{
  "model": "model that predicts nearness at each pixel",
  "dataset": "small renderings of single solids in any pose",
  "train_examples": 197500,
  "image_size": 32,
  "crop_scale_min": 1,
  "horizontal_flip": false,
  "encoder_arch": "resnet",
  "encoder_norm": "batchnorm",
  "encoder_activation": "prelu",
  "encoder_depths": [3, 4, 5, 3],
  "encoder_kernel_size": 3,
  "encoder_stem": "deep",
  "encoder_avg_pool_shortcut": false,
  "encoder_widths": [48, 64, 96, 160],
  "decoder_norm": "groupnorm",
  "decoder_activation": "silu",
  "decoder_weight_standardization": false,
  "decoder_widths": [64, 64, 128, 256],
  "decoder_blocks_per_level": 1,
  "decoder_block": "plain",
  "decoder_attention": false,
  "decoder_upsampling": "nearest_conv",
  "loss": "l1",
  "targets": "nearness",
  "init": "torch_default",
  "residual_init": "zero_last",
  "optimizer": "muon",
  "muon_scale": "original",
  "lr": 0.024,
  "momentum": 0.9,
  "nesterov": true,
  "orthogonalizer": "polar_express",
  "adamw_lr_other_params": 0.002,
  "cautious_weight_decay": true,
  "steps": 15400,
  "batch_size": 256,
  "epochs": 20.0,
  "lr_schedule": "cosine",
  "final_lr_fraction": 0.1,
  "warmup_steps": 460,
  "weight_decay": 0.005,
  "adamw_weight_decay_other_params": 0
}
Rows from block 2 of the decoder of a small model that predicts nearness at each pixel, named by matrix and row number. Each number is 50 + 10 x the weight over its row's rms, rounded and kept within 0 to 99. All counts start at 0.
After each channel's rows are labels from the 100 images, of 14848, where the channel reaches its highest value: "responds to" is what is common among them. Only what is clearly more common there than usual is listed. The data: small renderings of single solids in any pose. In brackets: how many of the 100, against the usual share in percent.
# conv: 3x3 conv (decoder.decb.0.0.conv.weight, 128x128x3x3, each kernel summed), inputs 0-63

conv.16:43 49 79 31 62 48 56 43 45 50 58 59 51 65 53 55 35 43 53 49 44 54 46 40 27 56 62 49 42 31 52 58 48 42 45 56 46 57 52 35 61 29 44 48 57 47 49 57 48 77 40 63 51 45 54 62 51 61 53 67 59 44 64 49
responds to: sphere (27 vs 4.2)

conv.115:48 57 58 36 36 43 58 57 49 35 48 47 68 36 60 53 45 45 52 36 48 71 33 52 46 54 48 46 48 40 53 35 44 44 55 49 44 42 58 51 53 31 41 80 63 58 45 50 47 65 52 48 65 50 43 44 63 39 48 40 55 37 44 66
responds to: torus (29 vs 4.1); cog (26 vs 4.1)

conv.112:64 49 70 46 44 39 50 52 41 63 52 52 65 53 50 58 46 54 68 49 28 59 46 44 56 64 49 56 51 48 37 64 58 50 65 46 53 33 71 60 70 56 56 40 46 60 42 39 34 58 43 58 60 65 57 40 36 50 49 60 48 44 25 50
responds to: cube frame (64 vs 3.8)

conv.15:46 38 35 37 41 48 64 44 66 53 43 57 35 35 39 47 57 38 65 53 57 55 46 59 64 64 41 56 57 51 46 43 52 41 46 56 56 58 35 43 53 39 41 36 53 32 58 45 51 38 53 47 55 66 42 37 32 47 63 41 48 50 67 47
responds to: spring (57 vs 4.3)

conv.26:57 30 50 56 54 42 67 60 41 45 50 46 57 63 50 51 61 41 57 53 65 47 36 57 51 47 63 43 55 32 26 43 57 37 59 59 56 48 63 48 58 79 46 50 59 70 57 49 47 37 40 23 66 58 55 66 59 44 40 43 56 58 72 53
responds to: cog (53 vs 4.1)

conv.14:66 58 26 41 55 31 64 62 31 58 62 36 58 48 58 28 50 56 39 44 52 52 42 52 41 46 50 44 49 36 39 33 52 58 58 55 40 49 50 43 33 61 46 51 50 47 48 58 21 62 60 51 58 40 32 57 50 53 46 61 43 42 57 48
responds to: twisted bar (35 vs 4)

conv.62:63 60 56 47 46 31 67 54 64 32 47 57 46 59 50 39 45 64 53 49 48 41 53 63 57 69 69 48 53 55 50 49 55 43 35 42 50 49 44 51 49 52 44 68 42 52 42 54 33 47 67 37 46 50 41 47 70 49 53 50 53 50 39 56
responds to: jack (52 vs 4.2)

conv.57:69 49 36 42 56 51 55 49 65 57 42 54 43 50 29 49 59 50 63 49 31 61 57 54 61 68 63 60 56 57 41 48 63 52 59 39 48 50 39 38 49 39 56 33 50 45 58 39 63 52 32 56 31 52 35 44 37 53 51 46 48 45 74 63
responds to: spring (25 vs 4.3)

conv.98:41 59 29 64 75 65 46 48 43 47 41 49 40 30 41 47 41 63 31 63 61 45 49 37 54 34 54 42 60 62 41 51 38 47 65 54 44 32 49 51 46 62 56 29 44 47 56 65 42 43 53 54 45 51 60 54 44 72 46 37 46 47 42 45
responds to: jack (28 vs 4.2)

conv.81:47 52 45 73 43 52 50 50 57 57 59 45 47 65 48 34 33 73 56 42 67 57 55 52 45 62 44 31 59 51 46 52 37 49 29 53 50 32 63 28 59 47 69 46 31 47 39 52 40 50 53 50 54 41 56 40 65 45 49 53 69 56 61 56
responds to: sphere (29 vs 4.2)

conv.47:52 31 58 51 50 55 56 37 68 44 42 31 42 43 42 59 46 54 64 51 58 49 43 45 48 55 41 48 55 44 40 58 58 70 43 48 37 46 61 44 48 56 57 48 44 51 60 39 53 47 41 35 48 44 52 40 55 50 43 61 65 55 42 53
responds to: torus (36 vs 4.1)

conv.118:54 64 51 43 38 38 46 44 66 46 47 64 44 54 30 58 63 50 34 41 52 66 60 43 56 58 58 54 61 73 43 62 48 68 62 55 62 58 55 39 51 60 41 59 41 53 29 53 38 43 53 51 52 63 53 46 45 54 50 40 57 55 36 40
responds to: tube (28 vs 4.2)

conv.33:36 47 49 39 65 53 47 50 66 53 41 54 59 50 60 51 53 49 56 50 56 34 30 43 43 41 56 39 57 44 44 53 53 62 53 36 39 35 37 46 46 33 45 68 48 53 67 35 61 52 40 52 46 35 36 36 74 50 72 53 36 55 44 55
responds to: wedge (34 vs 4.4)

conv.83:34 25 81 38 45 45 62 47 48 44 40 47 46 68 55 41 45 59 53 50 47 46 56 50 54 41 55 36 42 63 58 40 52 45 46 43 59 62 44 49 33 55 43 73 66 49 46 53 56 51 57 57 55 44 66 46 40 47 63 46 40 68 56 52
responds to: chain link (27 vs 4.3)

conv.39:67 59 51 47 63 47 47 47 38 57 42 43 47 28 62 47 52 49 40 55 36 49 65 45 38 54 47 66 37 36 32 42 71 21 64 64 33 52 50 42 62 43 62 45 49 64 45 48 51 67 60 60 42 55 54 47 38 49 69 38 62 44 49 55
responds to: twisted bar (29 vs 4); cone (27 vs 4.2)

conv.69:59 51 53 57 43 51 49 50 45 43 46 63 55 43 47 61 71 52 40 47 53 39 58 48 50 38 34 46 62 44 50 23 37 55 53 55 52 64 34 45 51 53 33 52 45 42 53 41 49 40 63 66 34 46 62 35 59 58 47 62 63 46 64 49
responds to: disc (44 vs 4); torus (29 vs 4.1)

conv.24:50 32 64 40 39 37 57 48 58 78 42 44 38 44 45 53 49 47 42 34 54 53 48 42 57 51 44 49 67 64 42 40 56 50 31 48 58 64 37 44 50 36 52 42 50 44 52 62 52 52 46 34 36 36 57 38 48 61 49 50 47 54 44 45
responds to: sphere (27 vs 4.2)

conv.91:54 57 53 44 55 43 50 67 54 31 34 52 41 54 52 56 67 65 51 39 48 83 35 46 45 48 51 39 44 57 34 47 25 61 40 50 49 38 53 66 42 51 39 36 39 52 54 64 38 61 60 70 51 73 46 55 59 51 61 43 55 46 53 26
responds to: chain link (36 vs 4.3); torus (35 vs 4.1)

conv.74:43 45 45 43 50 45 57 55 37 53 50 52 35 44 56 62 56 41 47 46 61 54 58 68 46 57 42 47 45 50 43 37 61 44 49 54 58 58 58 43 49 75 28 45 51 52 60 53 59 51 48 66 45 57 51 45 55 50 49 41 55 66 43 58
responds to: torus (30 vs 4.1)

conv.107:36 54 61 53 40 38 30 41 53 68 54 57 47 45 50 61 38 48 57 36 59 63 51 45 43 44 43 36 22 49 44 54 58 50 34 47 53 34 70 55 44 62 33 63 58 54 60 58 59 40 34 51 52 56 51 51 64 47 58 43 45 56 42 52
responds to: torus (30 vs 4.1)

conv.116:59 44 36 47 43 44 53 44 59 37 33 60 58 51 50 49 67 63 52 64 49 39 51 41 64 49 34 69 71 63 44 48 44 55 62 46 65 61 40 52 59 53 51 38 51 25 55 52 66 56 59 51 52 29 40 37 58 44 67 42 62 45 49 36
responds to: spring (99 vs 4.3)

conv.127:62 63 63 40 44 38 43 41 52 63 54 68 50 51 51 49 40 52 48 57 50 50 56 58 62 50 54 63 54 60 46 50 52 60 42 34 44 61 51 67 37 27 73 59 62 43 43 42 47 57 48 48 53 41 31 41 56 33 59 69 48 55 42 42
responds to: spring (59 vs 4.3); cube frame (30 vs 3.8)

conv.66:65 68 57 54 57 59 48 65 45 32 56 62 57 47 47 37 54 48 53 42 44 31 63 61 61 41 45 66 56 59 48 62 58 46 60 47 50 37 58 62 52 58 56 41 47 45 43 56 48 56 55 41 47 50 52 68 54 49 52 42 45 52 48 48
responds to: cube frame (37 vs 3.8)

conv.52:54 41 46 36 53 39 41 49 28 63 41 56 48 62 58 64 30 48 51 75 47 59 53 46 55 56 58 44 58 65 51 54 57 48 68 46 47 61 60 50 61 36 52 44 55 30 55 48 44 52 65 59 44 70 41 46 45 44 48 53 57 41 44 63
responds to: spring (36 vs 4.3)

conv.61:39 37 38 37 39 52 41 54 44 57 50 64 37 55 46 67 51 50 45 64 54 61 72 57 50 62 51 57 69 63 56 53 46 49 47 43 58 57 57 49 41 34 39 39 39 35 41 57 54 34 65 49 45 42 29 52 27 28 31 65 58 46 60 55
responds to: jack (32 vs 4.2)

conv.111:34 43 60 59 56 45 61 66 58 55 55 47 58 65 45 60 53 25 43 44 46 56 66 75 43 48 43 69 43 42 32 39 65 41 38 42 45 51 49 54 60 58 32 51 67 57 44 56 57 53 48 45 48 40 69 64 61 49 65 42 51 51 53 51
responds to: cog (29 vs 4.1); star block (25 vs 4.4)

conv.85:47 39 35 57 65 43 53 53 32 47 51 50 49 50 58 57 53 50 70 51 48 43 35 56 40 66 68 26 43 42 32 48 44 44 49 46 48 41 43 55 67 53 39 31 30 58 54 51 41 44 63 55 49 34 60 38 44 43 42 47 49 53 55 55
responds to: wedge (25 vs 4.4)

conv.75:43 52 50 49 64 68 28 45 33 51 62 54 56 53 62 47 42 39 63 34 35 47 53 53 27 61 65 55 37 36 59 39 50 49 53 61 50 60 40 55 43 47 33 53 66 51 54 41 55 48 49 52 62 53 49 41 45 62 65 64 45 52 64 63
responds to: spring (32 vs 4.3); cube frame (26 vs 3.8)

conv.114:48 60 50 55 43 40 34 39 57 44 46 62 59 62 28 67 40 48 57 44 49 50 52 45 47 69 58 71 52 62 54 60 50 40 53 60 54 49 49 58 49 46 46 41 47 64 52 37 44 39 34 49 50 60 41 48 38 66 48 37 48 54 49 39
responds to: tube (43 vs 4.2); spring (38 vs 4.3)

conv.37:65 71 41 67 60 57 47 41 36 62 54 60 57 50 42 35 66 54 52 44 55 40 54 57 35 53 60 48 53 50 43 66 66 33 57 68 40 44 38 44 60 66 60 55 42 56 36 71 41 48 50 50 49 32 48 54 54 52 55 45 58 45 44 40
responds to: disc (27 vs 4)

conv.67:69 67 51 55 56 46 43 56 37 64 35 43 53 55 55 65 44 39 40 51 55 60 63 31 45 48 53 51 62 53 60 55 66 56 53 70 53 30 54 54 56 72 47 65 47 46 50 71 52 42 66 62 52 80 55 51 36 58 46 54 48 69 49 55
responds to: cog (43 vs 4.1)

conv.110:41 44 46 50 42 38 36 59 42 48 56 40 54 32 25 52 39 60 40 50 50 42 41 51 62 56 39 47 42 49 64 42 47 41 62 62 57 70 38 75 36 66 43 49 62 61 49 48 36 57 56 52 43 43 54 47 60 50 34 45 32 56 64 53
responds to: disc (49 vs 4)

conv.50:42 54 60 45 59 30 63 38 40 54 34 47 44 69 48 30 53 36 38 46 54 51 22 57 44 32 38 52 47 37 69 40 46 52 42 43 57 58 45 55 51 48 40 50 54 41 47 64 50 68 45 61 46 52 43 48 50 67 58 50 44 46 49 53
responds to: torus (35 vs 4.1)

conv.95:26 53 61 39 56 64 48 45 60 45 46 64 49 38 42 54 59 57 56 58 43 37 38 54 57 57 48 74 43 56 46 54 50 55 71 44 46 51 63 56 59 36 56 46 56 45 62 41 56 42 34 46 31 64 42 33 44 58 48 54 52 51 31 50
responds to: pyramid (30 vs 4.1)

conv.68:60 51 60 50 49 42 65 26 43 44 65 54 59 50 55 41 65 47 65 43 56 38 38 69 49 66 56 55 46 55 69 41 29 53 54 52 58 49 52 44 59 53 53 50 53 39 35 51 33 68 42 55 49 43 58 53 70 61 50 47 56 51 48 44
responds to: spring (28 vs 4.3)

conv.123:39 38 58 44 56 49 59 64 60 56 41 64 32 52 58 26 59 35 42 59 55 57 55 62 56 35 48 58 68 50 35 57 57 46 54 51 58 55 40 39 54 61 34 32 45 43 52 64 53 28 51 60 44 51 53 53 41 55 65 29 59 41 44 47
responds to: cube frame (33 vs 3.8)